{
  "arch": "transformer_decoder",
  "model": "autoregressive pixel model",
  "dataset": "drawn branching plants",
  "train_examples": 145000,
  "image_size": 16,
  "horizontal_flip": false,
  "levels_per_channel": 4,
  "vocab_size": 65,
  "width": 128,
  "layers": 8,
  "norm": "rmsnorm",
  "norm_position": "pre",
  "hidden_act": "gelu",
  "mlp_ratio": 6,
  "head_dim": 16,
  "fused_qkv": false,
  "bias": "none",
  "qk_norm": true,
  "parallel_block": false,
  "inner_norm": false,
  "drop_path": 0.1,
  "positions": "learned",
  "tie_word_embeddings": false,
  "init": "kaiming_normal",
  "residual_init": "none",
  "optimizer": "soap",
  "beta2": 0.95,
  "learning_rate": 0.0045,
  "beta1": 0.95,
  "shampoo_beta": 0.95,
  "eps": 1e-08,
  "precondition_frequency": 50,
  "max_precond_dim": 1024,
  "one_sided": true,
  "adamw_lr_other_params": 0.0024,
  "max_grad_norm": 1.0,
  "cautious_weight_decay": true,
  "ema_decay": 0.995,
  "max_steps": 6600,
  "batch_size": 192,
  "epochs": 8.7,
  "lr_schedule": "cosine",
  "final_lr_fraction": 0,
  "warmup_steps": 1320,
  "weight_decay": 0.3,
  "adamw_weight_decay_other_params": 0.05
}
Rows from block 2 of a small autoregressive pixel model, named by matrix and row number. Rows with one number belong to one neuron. Each number is 128 + 32 x the weight over its row's rms, rounded and kept within 0 to 255. All counts start at 0. Numbers have three digits each.
After each neuron's rows are labels from the 100 images, of 14976, where the neuron reaches its highest value: "top examples" is what is common among them. Only what is clearly more common there than usual is listed. The data: drawn branching plants. In brackets: how many of the 100.
# fc1: MLP up (model.blocks.2.mlp.fc1.weight, 768x128), inputs 0-127
# fc2: MLP down (model.blocks.2.mlp.fc2.weight, 128x768, transposed), outputs 0-127

fc1.308:114170162154140111135130131159091147092103151118069132148084145149139112170131136130077110179134157086113096151127125122167192111154105130134104129113181176145222083154128167151204104118131079098072159135130165133124105121136148148086110171112036089127089164149144102170148139176120080146158159164110137127152135171115125114135216191167147119135159164097111129116148067193127147156146
fc2.308:163081087094101180113124083144148123138144154132180124116135143155074134124159102145114126112083142152085154119118136101054109124109130116100120154114132138101060157082169155129091128164106175126191089143111125104093166125084095151150129128107222149107183114098064166108153103092125149168108149067143113118120150133147131154157033070088094125112094148132127115034135128073140137100170
top examples: white flowers (62)

fc1.487:124078123152090202138105117127178127152080168182094136135065155214136093128109160126104166155088106132117105102105117182152146127177153164139089129122144124132142124132170076142156130133090122117089137091109166181167116153116094111143204092175145102106107085134141158137163100149090079088137099110084175122099168148126056163087130112103150110134056166112129090153143145076165140076171
fc2.487:115212147153136081073155066128072098081147104081153098070175083061052152188125104085134079127165135101174103185140147089131127178125085086126173136099103155081091086155104187152139137115126131087143146128150118101078116132138154102163107113131139117170136130172098158110128123126137118160065057066147138118152091151109155096142132139153158151122164136117146142098090121129100104150123
top examples: wide (65); night (48)

fc1.267:076116072065099114139174100148160092168118112140105145147118107082129146132086156112101097121127102178130127123169174106175120127072136117131111164144126115082164158081086149154180154121105127135086094168143116068148088134136143203108194140144129154141095070159113066149141140100099107143112098085094095144136191108102100139157109124126167198119117161090096111109140181202151049099145
fc2.267:115148122118129186134133118187152208125120118121123141113140161101096134137193088135128154135111130051154096095064135100095111093202101145102070125128048173188140122131090151110143121158141098133143185151124118165099178145127140091148134120158090180131093161142124212110140147162164193215134160122125151130154111087159124128144181102176141144121094134128090109158091160132129169087137
top examples: green leaves (85)

fc1.307:170094130164207135123134103046145107162154130111164125161085095142079137089104139176196133140110086157116152141085111146092103160138141118122101193104086153145083153058095127133090184178166107133192153158101152153136168099139122103099120118168122094089148121130087104121104159080155110119141129126190144100167094110113101071200129143204132120148132099127138110116135133115124171205115
fc2.307:120107108143094199116110120155126147167168082067113155145141103187087106137158176122122129131084147102165109037168134093178168127091153099104097059148155115150103153086144122130155122176117126087095131139147107165098095150165106127113142121057120042093161106148136179101104073082096147078154098179107106105132124106116191177151163171123143100126156117151139127114109119078186150127132
top examples: green leaves (57)

fc1.163:156135100117114134106150127044147142097154120096121102111142127174097147083100151043097101117139128138083166103054097125134133091135145144129109100114105124093144070137151156125188113098120144137124142056114126157112075073124129083139220234175105142135115085143118091115117150134167116151151117151155151064151112118121170099157123170177161138142132106131215173175144152096133139138118
fc2.163:105165144088085127159063166140108125158133130099143171106125121100172095131109143176130152136142130136181041181139121107151180193111167086066112182139127186184136228188173111141121131163139183114091117114126110057168116152121112158132119049139118089103115135122167133144089120140150114081134168091121107166113150106154140157122103118093095128072111118141095111104155116121144119108184
top examples: three-way forks (87); drooping (36)

fc1.537:161093130064142115137124140109158020131085092107124105107163129168161153133108157096134122098143126127155202126099125094192087170099175098113128089137114091117135141121146120134140114113078138121168143125052113092077108106127106062085199176161131152123102095083140134187121211099154134113155143144122130113131165124157143110126136122117179119130159179123104168088142223112179132114118
fc2.537:150195123149147151167109097143100175173217077167142189085101104113137089122189062130147089094128161123103139172130074139124177095092113185102127122100104098127117116171154170135133130116155116107133128158145185185121118158082123106107084140069115151126148055138110122112199082109093120145133114144110150103158154156109097121140093188167124092166126144111134105095154086111096060151152
top examples: leaning left (57); green leaves (38)

fc1.9:117137118155073060157131106123121073121090117077188156104095167141102109116126131119100116132135113085125130161139136129112141066137183134189142141152134157161118172155156123140152133098146150120134170103111144096146175173165141114102177136085153158118085149128137237138104146116211000081134151152071165140146120154140127123087139173115134170146128157152079171122118131087135111142100
fc2.9:122120106080128125082172146127156135073175174203097144119160084068126088149158125132150110120122122121109130140077110155130156170054112162163088127125123096108127055096106114067084166229153095114083146130181124165119150118161206134139075116145124130094114175114141099111091124137126171178142131137175119094136119127117131052105141147113107105108134087109133047146133123159142166129092
top examples: three-way forks (94); leaning right (61); white flowers (36)

fc1.462:147101175135104122098109178125163150127137122117116122093125155145093161112166130138183141142127126152070094123110084111103103142141146113147108163123140139099151039145148150123137097129136115110120139120166177123144173159152157166200190165117118068086156117111125178149177058155142079139101147131182149096158108172115169078134114152132117191131100129108106160037165138143142023140064
fc2.462:121131107146173125169118131129078146147106113176144114109145190074222138138102130097155170112155128083081121169086132142190117135117138089135133106119142101145158139132129098121128117166078165129104167096086083084123084135076109131115151099103162101090101089137128119173062106121137092084153118176158157109051217176148098140127119104111138122129173144125123139181126077075123186098195
top examples: three-way forks (98); night (43); green leaves (42)

fc1.553:114129110086189070155082137142118159074130182110144133120048093099115141150115175191120141136155158097080164044179127130192167123090122109116152131160076126121154093121126131143150129140105114155103131129101155062121098111118120153168128087118133146141130147096131107168148106113108098112088129058118148102122129149107123107136125114145056089119177110136124030113209141160119087204127
fc2.553:071135138171117195066141054070116096126156053117114130125073120103095127190144086090160143092061134112119095117140138110104135097158139102107143172158139075118140106096100087119127110139143107096142107077090173131151155208077067108100141166109132115085096115142110141121122109194192137116171136137110067170129160122096140134102156159122147142108124175156150098162116143125133208115129
top examples: green leaves (50)

fc1.38:125062201082142090120093092062182077113137102110033103141104130154105167148134137085139116135167176110140097159097103094149106137146113147178150138162135127104134084143133117063084119148089155155137142091117200062151107129142108152147063142148145127118115171105130125091136069124145069132189174083130103133103139151083212083120093104109151150159147098131110132110136157128166136146108
fc2.38:158160052104134150175127136199103197135098147172109124065080093137090163121153120198112150117116129121156076137159123102096143100071137131173146098101126136103129158114159103117128133138134132087168156135075124150064138139147094117105126138092136117173139050126140161233129190133088191158133119136154100093121119104137068106123109103141143084150142138118147174188130074126158126149175
top examples: leaning right (43)

fc1.139:134188109073141142141179141101144100081143113117192147124188109139149152077113135089190169108162112110149155165128179149101080157103154145174173139107115153143191105120146127178130143144141117157156127148146158177129084134147118130165107192190152132152057156137094140135086157070186100074104160123117107094096197145139058076152119201107158122156122126140134124105161115142141142080131
fc2.139:083107183145125110095130179185099140128115113132145089164140108102099112205102134201090167091128143129114112132107158118140154168172150130150033092216132175122138132110165140121066135155102071157132086160126096110108149089115132156152098076129123204121188081139161144143119135153106156180106089138104071121173100096099131175120152136119115115095150156180134125119144107082127166172102
top examples: leaning right (87); two-way forks (74)

fc1.360:097168165076076131137101114149112089183100155116082092158124106120093131127142172119116150131208135174145109116124079144158137124140114130109143098141098088200103125104124174119138099071109184139150121124126175195143159153095170118142111158143151130106102158133110110143188074065150170146173130085188074105081102150179185115118088121155173152115125068147126100102192177114105160088117
fc2.360:133095124160107136073153131059130161115151130166164120061155118085156177202158118148157117094086136113143126134125144109133128136112142065175131126135154124100143165135101090102111181138110105112123154160110085119124126132141082147122140046110146122159186083149120132108063148171086146134095174175107100119082204105150128151095110132064127131151079158062142102179142081148116134202194
top examples: leaning left (63)

fc1.123:145094102171171072116163065084145114152101162111132111076108133045119142154109118079147161105145134131086161146150156132192076167122109122108145108145124090151132120131197203123141111050108101106090129127164126138085171109109124116165099158118198118098074145095093152129068078133091134185089078121144151095150147159150133121122085140117143199148114131112117154159134100115188131187132
fc2.123:078149185108127135118092090113104160061128140156102164140198134139185086158154157071135114155170182142147164100134124130143141130149154151104117162149113132091156171109102070135152150178099145167129150104150142171168102172166126083114199167152130110142184152206121125105132128135117089077135141169117041168117141101113109134157176093123084097125161131171108063106125151126094113077176
top examples: leaning left (53)

fc1.280:090139197186106157176131129104150147094130184124155106169151102145073137121156138105145130067173146112091094124150123091167125125111072132089107062101103088109144178121059084144134115119135106068127139149187193121084151174058120134088163124111110142118090174142077091131178145129120127136115147108115086118149103112087165128100111111126102125101138101236110153102172132126123180168111
fc2.280:084095152170119077169158118126030171150134091109126093116149094162128046167175138150083120132216146143183106107080101147105144093145103192137199125157144124127126143091181131153114142130139151133142147122115093149112150097174160194147129145161126139080110134124188113161118109168156137104073167100090133097182071057153167092120169155131176153132136130114128126127128095136130117144122
top examples: leaning left (42); wide (36)

fc1.201:117096123082168129115095136164176109100141125085117183114102080104146112143159122086188066123150122130205123092155152180116116142136133129091144128131100088115105131104152096076119119090117090183118154166112146072108132105109156100150139159117148112126110106138046144174098076104098067136091082082122082079110153102077136205133095069133118137224167122122130136154181122169147110131129
fc2.201:116127076160185161155134083084098139096172134162121056098108100135120099193120137134105197199137131078149095155127164127151155117130120182149157134197151161155134071136147138162144087105104177113137130129090072150117128129183150137117153094175139080169157096165152139142108093200158135116122166122139131165091152137166122061102172158131184132129149178059136131131106176117120130181122
top examples: leaning left (51)

fc1.685:098152145096097125117138117143111152151112190098096134112136147167095160085113149103105122119145140081098190145126135123121130123156178142130181117163116163214148090128093163130118135078101086064147195058169150103097169109198134116150133188137188100136121156126138116112172132141139077193142174148101110133168169182122150113152089187153153196142138163113131143190150081154145135152089
fc2.685:165116191105147055110158185080156097086137108127181210153138122121175104170134135109162093083138130142079128141089127145165135139119135117123103135130080092043114189159211124070103145142096183167127120169121113096158075137067131151152148116131119129056136154150129123133131092156101067065117160129157182128096166108111191126129114136146107128095108116119098104125144096120146157109104
top examples: three-way forks (92); wide (49); bare (38)

fc1.255:117063107087131164141097187133145132093126154136100095152162108127082128101110131145147128126054150124172132073104098100132105140130194145165109111132061121090060087090142116096102077144163104103072105142120085080145064184109104067119184127127130150104122118106070142161107129166101139126174155118174099083043089096112112126146125160140159108120151055141151134129131153136200151145128
fc2.255:087108159139155109121209130078090141141059067106161120098117091116168139151124148151117121123159100189118034113112148135153128061121122123147083103138179104144177133177108112086154190066147131144153121102115106102143075130083120145144180107065131144086087160144134119129128158111143073045168169105111157113133090083129167137101140136127116164174143108170103075115151086132140136120097
top examples: night (47); wide (44); drooping (42)

fc1.648:124124094101152112117132114146131113126147145146067084141091133122090155112102126162212178163122149055115066156079134088148123139121085176127124140172151169184133092108141087162177125112119148149132144149098140169102199133114143105124116170133148096131116065108140174138144150122139105092130121084131127109096219126063144074176169079117147148178065099183097126156153165145188160117104
fc2.648:181090142157134143120171138090143148126114080090128117102119163128147129124143126130046117168106117083064204204140121103148162099135107121115165124089092132132126133147140141116105127114175136094154091150095096047155048088109136056140152134137075119090094158154110156100127111155096136149145158105194077170172119179150131136105102163154095066100129162097125115169148131060123150081158
top examples: night (69)

fc1.478:112158113037134160150143114136163139127121110055099109137143127115078094131125146128149108139112118142117146053057105155125102107149133062109186153186134124084144124138127116103203187176101147121120142134167150139137145159035105105178154147100068136073171149141170111092102073092164148151137090148093118089114140128061104049140139144112103133130138123163131103136135098122112140190155
fc2.478:077111139148119136185166084127166099169125142088162132159150128112134157178140105109115091165103105144109092178104152124131165059115152126073109167129159169168105125169150149127137000149153153108169124081169107137082135128118167146089122106154131145185112144128137175116182108163071090086109139114183156087163156106161167127131094146108136105111116153144150138113190166163085148112195
top examples: night (93); autumn leaves (49)

fc1.580:127131159112152094082140159125128139135096117117148113131101195170018102132144125129134126223107128062096103149133144073182133119131070183106085187075128097155113115117149104099147107124122130137120132092170120162171084163176088100149127158082084127197123163160110136106168111130133125120113152115124129185122113135109130124119180130152203124119128135150172104079162152206170147156097
fc2.580:162089138176154126074080194114125082138193128131128102138111096144169109193147114151162107110147153176104222198125115129152134095172179163148100134135137121103175128122186132136116128149121126158131104136078104099168189106102164183183132071163154133053133114202080175196136055110122089128124136145138138147170134090141133118094124136144125110146108146134104143098140157124120134109160
top examples: drooping (61)

fc1.239:158134130152161096148113089118134124165074138081148081104157155189142163162068112076162125133161096216099119168122134186104084153188056114133149060112151087167142125076123140080153138120132115135125096197197128099143113119089167124076116091128109081096105090157070146136164142145169129160112132114108123074137141140062104139114082123118100118081131108154124141095170135119105104111171
fc2.239:150153135077092150154141132119091126088189104157128137122155119116160105160140153132131100107109085105187050139142109076111153117032159119071130126131107175089131101084124127195133062183136111032128127142108156184120156178150049108128107147132149162185200146116146163110127153109117072125132103178104136115151143102165130122139141149156135149125150194147108086146118097108127137093149
top examples: night (64); red berries (46); leaning right (45)

fc1.103:144110074093162100164118064079124083117085120097132129121127170173065121071105134110109114121112124142102129098142154110146111175117155114095179075121081177155162122145159111125120100137115115056122175097124101071120096156133142085080176140113152099069110068054120150109151171139190208145172167128153140158146123159127084172136179120140106137090168124109121145089154148138164065144106
fc2.103:176150157133132153039147130164161157129111139076180106051135061099126081138120106103160134151081157145136183138136138165090160133121145108055187139100182057150135127172121099136132151123144130166134132169111120143128120094119112121171162098134203125122115114163184101157128135195086136051094096111081089060136139097112140168178169131133118122132090152122070115113136137133129120160116
top examples: three-way forks (99); wide (92); red berries (44)

fc1.6:148199125159159137139065194131089123136159167049088122142097140118132139114110152117137167148161187134139140145133185130126102167197183157120096110132125146146125116114094134185169058128175186130102136166065119136118052145107209063152157123136118184130121140092139100161134137116149128159128146141118123161122131129113112127155113143119156157246150162141101166123148143176144141120137
fc2.6:151084104067129184094191068069099142137137107179179127120140114169068134130148107143112127111131151137103136104130101106146131086075131089157201104103149117102104135104131071161124124121135099111139107120121117094114232132095048167109085125113085079132144098137154127128088179111132132133101138104168102104114106071169149129063155120168138123050122105141184104136115134090170153180138
top examples: green leaves (73); night (63)

fc1.364:125102087132146150128136158112147150156081113120113181142187111116072141053137120164163111152129118190205090142111081134218090153092107093168125113123155170131073166120092106129109146116153148132122153152136095155117169151121156037154146109098117116110124105166144156059139092117181127125115134149103132113143132024101124096130132115154103122153154159149142059104177147167177099137174
fc2.364:162100099107071136140167117090104169152068128120106142100127149119092189189046124114152099070126154132111132117088180128137142098123169088069184099127139163148138057122125128143194096128116111137074113090151107111131150130138158110119101139115136084098053128076115145075101129182092100109185142136112103100144169194193145161122112201118126089094139138105085155140141161160152123157126
top examples: white flowers (74); two-way forks (70); night (67); habit: wide (39)

fc1.149:096165120140135104084112108096133134153089120144100034162149185140131170104190153147124103070141184124135113087112123061096099141133104153131142150168100106163130096112117146175075133166089091102082053150152124142145081148144094115088142102156116078187109175142152072167112117141144107122152200084109088155129136116164123154104126152134151075170129167127136117123126142186042167128098
fc2.149:148078188066064131063121116133141054066124132110092147150150128090148118110113170138122147158133129139125087030131132112099138167188091079141179160187095126194149104130084107120111142165144166118098144109156117102111110138132158138132096095067114143105187140152093129103084133092097095150167080135162112163099104198130209092119129088128110141115085141153126119114083156114119136138118
top examples: two-way forks (100); wide (58)

fc1.657:175133145098077111082102136108208152164106114163113114096134133094153118135150143105110174076110162109118112144101098104172138153107110096121082105103100113089162152164171112104150165120133126138150170148128136108135112155146131102130130086075104091139121087102143163250185093126111120143184127132152091109131181148124050142120143079133203114088150069164066171103160108095110078093122
fc2.657:172092097122179099095118183081129123096153146110147212135154111151203113138069073155127140156177145123125127112159141172132110116109145066185212132116163141141131144111180100120129053103090140113093135125171082113148129156118077185101106122137197145180151092113138149102110110122158130111114105132091153154133165097110175104166103130134133141146125237147182130143111164109120129101126
top examples: white flowers (44)

fc1.513:132185016118181096110187170125138145136074167096182127154149109148118123090104149148161134104101170132110116145155146097143148136132191152147131103137104133047132052170126122163127082153133086150157137052092158172150113156133065097161161135142127137164143114111091158178152135118159125135111104102121144144149133150133125037148125136158111146124111158123084191129161075159094080107122
fc2.513:157071169143109195108128097168150113219157126125137131090153104125151179159115130161132170126100074147086146117075146109122076107153162142146073113152105129147153163102146154142103126109083181175150141135145087125096166137117132208117074175074189155104123102066164128131149131136096091139083160090171168161193091128099086125137099172174155128100111134107139173150169148108171132113112
top examples: bare (41)

fc1.186:104135148175097138132168099115169138104143129141078090132125087094155118132119111110146089110102118093165152059140173170156198129166135164116117179075139094147153096124169136109100108110120122109143081135111111106113100114113159081178110111078154076095077170114156152171109140157175165112145118157105174113144197152082118150122139074129103078172185238125046150129125104162134122134152
fc2.186:148074151114124154167081161128108142110154133146133138143132183155054175166102125135111161144138094169144125198144101070107093116103117121142129124186095155155092109119136137066160141097173138177095178141166112164127137124139117164101106150164132135166170108125086141110179117127081049155142095086106087123106069147177124127133124182099128181128088083158226110058136142093114113147090
top examples: white flowers (49)

fc1.93:139130139153147079105153129097146118120143156137129123140104198117136142144160156142173066224083128113151138163077116146098171110114116106125070114151121139119071056156155147179108125119164132129048100113126136053102093129166134111127138118069104173077116157154108115163134168090135114154079166086108124120117119124139114114197100184063119085144133066076154145141099137136149199152127
fc2.93:122125139150147106138076106121105143116085101155156151167106069127109119117115110088114153155169112139084139141133130195115090124171111121113164164160176144178171144112084108077106138145124105107204092096154098175178147130108149137100105137150128065161141126179135126110146127116126078144109124083135237136139110130097070161130149121181138169135139156163050166226096093113095088103107
top examples: drooping (50); wide (42)

fc1.564:152088157118076131208097110128145088161116121200100141129160157121129169159142202161096121129095120127113096152141099117082066122087154128092118124133113172123178120151131156121185136064097151149087065129133095141147159125086134118156036209147135146140141111106133186136132116194155146084211110115097136147131169173141107169156152106103100102092140133108098116091099117130158137144079
fc2.564:144101175105142125135095130105097137126073102165164119179127212085109127100133117064127175163109160117087155125143100137111141153137178142166152123088137161154122094176155117135088127090205126056133145063117202181129109146146114153121089169118155125093173143161160119121129077116090115112128186243106096146113119149119177092162116167154139128146176141160134125147149145151182148135138
top examples: white flowers (93)

fc1.314:145169092162152100129084141076095121104120102114101077150160110093122222137192148082145203141143112104128083174128154146166128171133125167150116138189186122124094108096090095131068128110152167144089074104172124152140106110116177124140122173093114151125118151123155158135132172158114104106139114137084144150114052064174085118083183189104144099122130108166118088113149141185132122131177
fc2.314:133115072117183114156135108160112180129163113133102170168149175134104099076160114204140167150161075084158107122098168129147144101134116180099093108080165053124148141139121121128165132110056138128159152102149103109121134127094100168117127183133111185115152149088126120130165112140134142036169155178131106089085166077154139070068120140137134058143145149201118144127132148128127116070139
top examples: narrow (82); pink blossoms (36)

fc1.458:107102168134143155129137183111129167093094085152113062085111152179139129150100111134177077157109103109077115087103163131115110137117085137047163119142125115187153155039109132105139152052137125116118142147107124107100166183137159116155138116112102087145071165130150119081158113150172129155115123148158081061113101104067145139152144112123115064161083129059139123150206163105144147160108
fc2.458:143097086142109166124144125113142082148153140128136141187125170136141128120096143127136241151089135102069094157077165114116051108137160115127057112165151191147122083126125151136113114172135090163140122118123095129114129107130103142176182194136140144138134136060110247131131116162102137088158197177092130130117144114174128130138150171112093139083147131155138119109120112129096188113171
top examples: night (65); leaning left (40)

fc1.258:117149119107125120123124136121104111171120140093159115177142133142145170110178086090128113207112142127083096143111062125127136151144105140126091090157186126158229145087167129128117085160184090094162102128131107141116113175147147086082084126172146080143125132147106151107124177105119151117191183079189144126106160092178127132135134115213178164119127180173109189111155155150161157144088
fc2.258:148146125101175144113156104148107175090177141182075115159107148156090146184045137127185126058168127121126170147146188121172135146130082161153187140132110148143061117142142123132134137087058120153152178154077151149146109090102110145152112104142135166109164159108171092129118080109104120158088149126123154191131101087104043131143112101076080082136085107101151108124120116113140090068118
top examples: night (77); two-way forks (69); white flowers (43); habit: leaning left (38)

fc1.113:148157124179139149135124142122148156114189166095147075101175152145140133038147130145113106167129102145110084093111152138166109108098155104068125132139157082146139079129147138139148132172125083093050128139143200093115126103096123133095145121163167142113124101133143112155115138146128096053118157110093078066122130087157097098154154134146071057169165139181053118043148154152120163165145
fc2.113:157079148104111176108114148180130130135126182142090137142077145161153090177127135148162191124148142122132144156065101096127061102191151102161164151092140164159117116127197112116114121150126169171135155178102024130160112120170147160156142156128191155104154095147115118162129129162108107117049100085139125165137100081107137171122122084131120155148137060079098160086129158128181107092142
top examples: narrow (72); autumn leaves (39)

fc1.12:132117195126146070168133112102118132093147162151057109152093112124086121157127136150120159126126124148011115099103171144113121163068107050091127150169158187105118135138130139046143151158177115175178105160182081119150091091089110152118166152125126195145101144113121189136099112134164101136116105146188125129115134102132097101134143143175152139131165147152114171083156099137101078158104
fc2.12:100104123133111102054135183150139127136129124109090111146196175132127103170097116066127056140087194141130102105091127153163114206118106058107111102139084107110121135163108151135161088059106163134121172159152143090126132144162116135106111166133130104185107085162100151162094124105084129080102130111146166037132121104179085131186107058131126123155158109105132090145119129187159141130095
top examples: green leaves (75); wide (71)

fc1.644:119183132178121191183114127120143072107112141149116114095120071162137107144115161173081109128132152139116111177133099139171171141134171105083088181149145157165149161171125139093124112161156147069071092133079137110144131120119139095107111098086129134091081089101135139066130054171059034123120186110074138089117177141150105162131170116154097138116126190172151156125138168125094118135125
fc2.644:149123079084160128108123180116050129148122128098113193095146162166163151156126070106073160137118173113169096137129130138135113131135132080128143096077149152140091137140123144194148109118119163123217148096118097153150086158121055096149093163133142075115181125100146114105160130090141153137060079113100085189225092155150108166148097112094154144108118089095133163117117088110133167137113
top examples: bare (89); leaning right (66); night (43)

fc1.691:149183158156060161168109183093133143156081131120122080110099137139153134181058169158080096143125167136082106148143112143121153190116083099124060149135118116177106151078135138158115120142109146139117096116149144112095141142123164135117130137127157122160094079086161154100108041166033137128188127107118083053164145140152191129121117122137131150073094146124074144171155154133086127112156
fc2.691:098149104122143104103135194101095158155088089122133170064147090196131144109080080134145116140103144069132153175150059116131109134101117128190167143143098139190091112105066082141165137210121131134216157108150123075164126201146122096108150153158163133152146076114162095123091172087160156135157125109119154161115106138103096151119103132123179082159108108112110112140098114109075125140083
top examples: bare (100); night (73)

fc1.286:153115137131158103148096095082128172107096111140120129141171176109136127172127137146153108150155149190098125094131087091132094206123154111146164128185102112038105131117114082104113148109165101144145123073072085130085126119207137052103085150156117069121180094173120110170114127120124137107106204125128193105137164120052103093156134133148081122140177144131085183101136095139123157128131
fc2.286:142090112128130146130170144147146093051144135098144107128141122125124107110168095101153139085127126095146173132155149144055123131120084095139128114108140106099079103118091122160093138172084121138137122113122134133134125142064089113142145126094102142039102177097096133098138106095115162129157023165124126105144101141184184133161080092097117139087108125077219106054105200181089158113149
top examples: wide (75); autumn leaves (38)

fc1.359:166150096148110100156130156123123114142100129122163110107097114145095153121132128090110116129060127093141135095097093126168087134081126096144124159114143117127101191141096110105136110132188104107143113130162111145099110214102199118098089163068136176116045111148140112129125122083136098066136111116098109134169123163135072034189151137068142130077102117150104159148132156064107204120064
fc2.359:089131162136137114171137097106131124122145145142117101165089150123043100127133131089131118140159151129093118139117139186167084103104128117187124075080137143143146082120102101094195177159100140127100139111116080130178129071189073122123076132173112105164128103165152064078178125175131139115143132134134143111021136123131199147084118113200128143162132114100171072184150120123139113166136
top examples: three-way forks (100); wide (40)

fc1.277:131098173140098117103135169144132133163130168142166104118120152170063154108204107111122145177176125151100076141134143103150092149174189120124131174092125151160077174095145196093098127100074161099139090160145138100050111088083163150116154094119105073154138194163130118125086120117153113108170157112102099089155149101096050104133111163151158153159139068121165168077162142138135147144163
fc2.277:127124118085155107212099100144136099075119089161154101147152108126148104141133128127131139151084138115140114146161139137088194140131101133139196096126126130095178069081077103111211191113120080143151122081098109105155164145121154117100181118137107087129163111121082136133124126128155134179085130119103177087097130058108097124104090171165187124137180108156165155078039116113132183122163
top examples: leaning left (71)

fc1.107:133139142136160102157122178159131118121122191061087123085149164149114154137144118175161106203191164106101119151172102132158148186225121138131103182073171170158131138085096104138141183165144149096154098113151115090161144157156102101118137098137123070167146130126102127112159196115167108131115147144113098123139068080090135145159127152146166142179131116105073123134180200132118089085119
fc2.107:078133057104194217108119087151131167155127099103083130184132139153150148108074159083123155143108102127124124153110074105145169116178102111128149066163134137107134067192128101180173151077143141166174198120111131169111106138130124138107111137124073079118169121174165132097065086112084114148107121160163131122079132132168155105102171135158139126100154112076133134144123072083136138109095
top examples: two-way forks (84); narrow (76); bare (53)

fc1.124:165137093115135125180087142120102075128139179139104090089113071141106118105131160041093115177114125134079030074093181142112096166089077130105110160141113151098140128116112146199196149195094119123129146115134150126188121094139199130097142144137160099166141138088095110132143166130158081124115155088141116144088165076155138122128127159171106138122073091164131136120151121128102117124204
fc2.124:119151144135121204118151123112110145139108155138138172144175081138126160124130137201174115189118130142143091154122225138082130117137110192098057092173145071140116183133127116112092104156126060170090135145167132164149108177141144100100058153168089150087155111156046119085115191114142124113163145145129135136103132104117165130132126127165150124165153138120158086162111146098096054118091
top examples: night (81); narrow (37)

fc1.522:109132056128130171139145095076080077150122169166140109132175104107135101138134163075069177110151079143120068146084118171082173159143119112057138193165142101092138163114085083131116121128134128154089143137143191136090124128089199133173145206135092143107126125112118138154085125119111101101158187106146146116126160163117094144132150088116119071183104184135123129098139168201127160125142
fc2.522:138074175116180159080153090132156108118138115106140159094107178120123073097105081119098153104128169115130144105103111150123089173182147095119140083170133084143141135163121142119129111103135138043108110159122110126126152125164119106123113138176106116075156184067091137147164144144108190191197059064140089113127134104145140146133009126170159134119130106096105123140144185141128115132071
top examples: white flowers (79); narrow (52); leaning right (44)

fc1.597:118138113149142089194148046197146149183151203112093106105101112189141187097060147133143131111136111100123146154173123106163109132169137109074108117075104120186152123116127170156137150101147143120180131075142134178119176192119175132205113132095115142083120121123131062137166150152114125087138099153148133112144138134056129117161125136128126141162168162120115156092161153093180128171077
fc2.597:124136119127150144079180192116104173084142083140115128118152134140108190135131138071123136126170117145160096105121153177082130141136148120077137161107087125131135187096157099107109174112097189119089120165050126119110090112076101106125115183102121167167138113165045182053089157147150130134125116107110074169115079098160113135065153103126155124116109167120182092115116114130072146173188
top examples: two-way forks (73); spreading (37)